Weights of a small spectrogram diffusion model: log mel input, 15200 steps.
Rows from block 5, named by matrix and row number. Rows with one number belong to one attention dimension. Each number is 128 + 24 x the weight over the matrix's rms, rounded and kept within 0 to 255. All counts start at 0.
# q: attention query (model.blocks.5.attn.q.weight, 160x160), inputs 0-159
# k: attention key (model.blocks.5.attn.k.weight, 160x160), inputs 0-159
q.60 [126 109 120 124 134 106 150 123 125 204 120  97 140 150 142 107 122 118 117 123 111 118 144 136 132 129 143 104  58 134 114 142 119 140 121 172 133 126 149 144 143 200  95 107  60 150 142 111 135 144 134 154 138 128 116 128 130 147 165 115 126 112 109 130 124 137 121 169 113 112 132 113 114 149 168 127 152 113 122 119 132 113 145 171  98 137 153 203 136 111 120 107 122 130 165 110 126  84 124 118 121 130 134 146 157 120 129 139 109 143 131 140 107 148 131 143  98 123 155 162 135  63 103 106 121 121 137 118 127 169 109 169 121 185 121  66 127 148 226 147 124 137 116  85 127 167 131 138 197  97 185  90 128 130 126 144  99 109 132 164]
q.61 [169 113 120 125 121 108  97 114  97 166 143 126 128 120 158 122 126 126 122 126 146 169 113 136 146 151 114 121 131 135 123  94 145 108 117  94 133 123 111 130 116 127 104 114 134 137 116 109 142 148 119 126 126 120 180 143 153 100 127 123 105 135 115 137 130 133 147 124 154 182 139 114 114 128 130 120 133 120 136 143 118 111 134 106 131 117 110 117 104  88 136 146 122 123 142 125 156 164 121 125 129 125  98 124 150 150 145 125 150 136 140 139 124 116 126 108 151 130 132 148 132  96 174 123 136 127  89 147 126 131 116 150 135 126 124 131 125 133 166 109 136 158 128 112 125  84 119 125  83 122 199 166 145 129 138 108 149 104 115 113]
q.62 [134 129 109 128 124 127 130 120 154 101 100 177 174  97 140 106 161 148 118  92 112 129 111 119 128 149 117 121 149 162 126 116 122 163 105 135 131 136  93 152 204 146 119 139 124 104 127 149 141 101 133 167  92  88 153 152 135 122 184 118 112 129  78 114 133 107 145 137 135  55 140 115 108 123 129 111 125  97 152 161 138 128 142 123 134 125 143 126 128 157 133 135 125 107 160 109 120 125 136 125 124 138 107  57 123 142 128 103 124  72 132 128 129 153 133 189  88 115 134 144 122 148 110 155 154 148 132 141 131 154 110 124 109  44 150 130 129 102 108 164 101 101 148 131 139 163 151 140  95 133  98  94 124 129 100 111 126 153 120 115]
q.63 [160  89 127 119 111 122 128 114 115 116 134 104 114 122 173 122 145 134 126 145 134 168 150 145 149 126 141 123 121 138 117 102 129 115 115 136 131 120 105 132  76 123 103 131  98 166 115 135 126 128 129 125 140 130 124 121 151 122 143 129 139 120 112 143 131 143 123 180 143 138 130 130 134 127 171 134 135 130 103 136 110 119 118 149 120 155 148  89 116 111 120 105 140  86 106 117 124 150 110 134 122 136 124 173 126 140 112 127 139 116 122 123 135 173 128 113 145 131 145 133 117 160 138 119 126 129 108 133 123 122 115 116 134  96 131 151 124 129 106 141 136 157 110 142  87 139 144 119 109 127  81  91 123 131 135 108 122 127 128 163]
k.60 [136 100 141 127 119 125 148 123 136 175 123 112 125 142 148 156 126 128 141  99 126 135 157 133 116 137 131 125  80 132 112 132 131 115 120 143 146 158 125 141 168 165 114 110 115 136 130 121 150 132 145 169 143  96 117 122 129 128 143 106 129 110 178 127 150 134 122 127 120 151 149 146 132 146 181 117 144 128 117 131 119 125 130 149 141 141 162 140 116 102 121 106 136 164  85 120 113 120 142 122 117 141 145 162 158 133 132 136 129 111 120 149 101 148 118 138 134 138 152 137 134  96 111 100 132 134 163 127 139 190 142 153 123 190 128 101 129 137 246 116 125 164 125 110 116  91 138 115 179 117 163  96 121 107 110 129 126 134 138 152]
k.61 [127 136 116 141 125 115 110 134 103 165 160 115 100  97 145 113 144 123 129 138 141 166 116 129 171 108 149 119 131 127 121 126 112 125 113 105 135 113 111 115 110 104 102 146 103 108 119 131 129 113 141 149 100 138 182 123 150 105 120 137 134 151 111 135 137 139 144 134 141 161 129 100 111 127 135 122 142 102 145 139 115 127 110 125 134 109 119  68 118 130 135 110 128 146 125 134 133 161 133 120 121 113 156 134 167 134 122 125 172 111 130 139 110 135 130 126 151 110 127 149 110  36 142  83 146 117 108 160  94 124 101 111 130 169 134 132 111 116 120 114 106 124 148 145 111  86 129 135 115 116 150 155 152 140 146 113 114 142 112 124]
k.62 [127 161 103 126 106 134 107 120 147  99  64 188 133  93 140 126 134 161 157 139 121 112 142 108 143 126 123 126 190 150 117 128 131 126 132 135 146 144  87 130 207 146  92 142 155 128 115  99 129  94 137 134  89 107 148 161 134 127  83 126 105 115  98 132 148 144 125 144 117 104 113 121 120 115  56 106 138  79 147 116 132 112 103 154 125 131 113 128 124 160 121 159 145  96  78 107 149  88 135 114 121 123 131  54 102 138 118 119 107  58 132 139 148 188 136 163 114 112 157 154 179 234 122 154 129 145 122 163 113 169 104 201 111  59 151 118 137 120 155 135 106 121 123  94 143 213 135 136  57 116 138 117 112 136 131 118 139 152 134 128]
k.63 [145 116 123 131 115 114 107 127 111 134 132  98 143 136 136 121 126 153 128 142 117 140 178 139 144 118 147 147  82 147 124 119 127 115 142 119 124 115 128 146  97 135 105 118 110 161 117 118 135 140 152 129 134  86 129 132 136 119 168 117 110 111 200 138 146 157 141 205 142 108 144 154 135 136 133 129 136 110 107 132 111 124 116 136 120 155 156 122 106 109 122 113 137 153 112 113 136 118 108 148 111 114 128  93 138 144 124 124 152 141 124 134 130 148 133  96 145 116 130 127 136 173 124 114 136 121 137 159 123 112 112 149 124  82 151 153 131 121  81 108 122 171 116  95  90 191 156 128  24  88 140 117 132 125 131 142 117 131 149 142]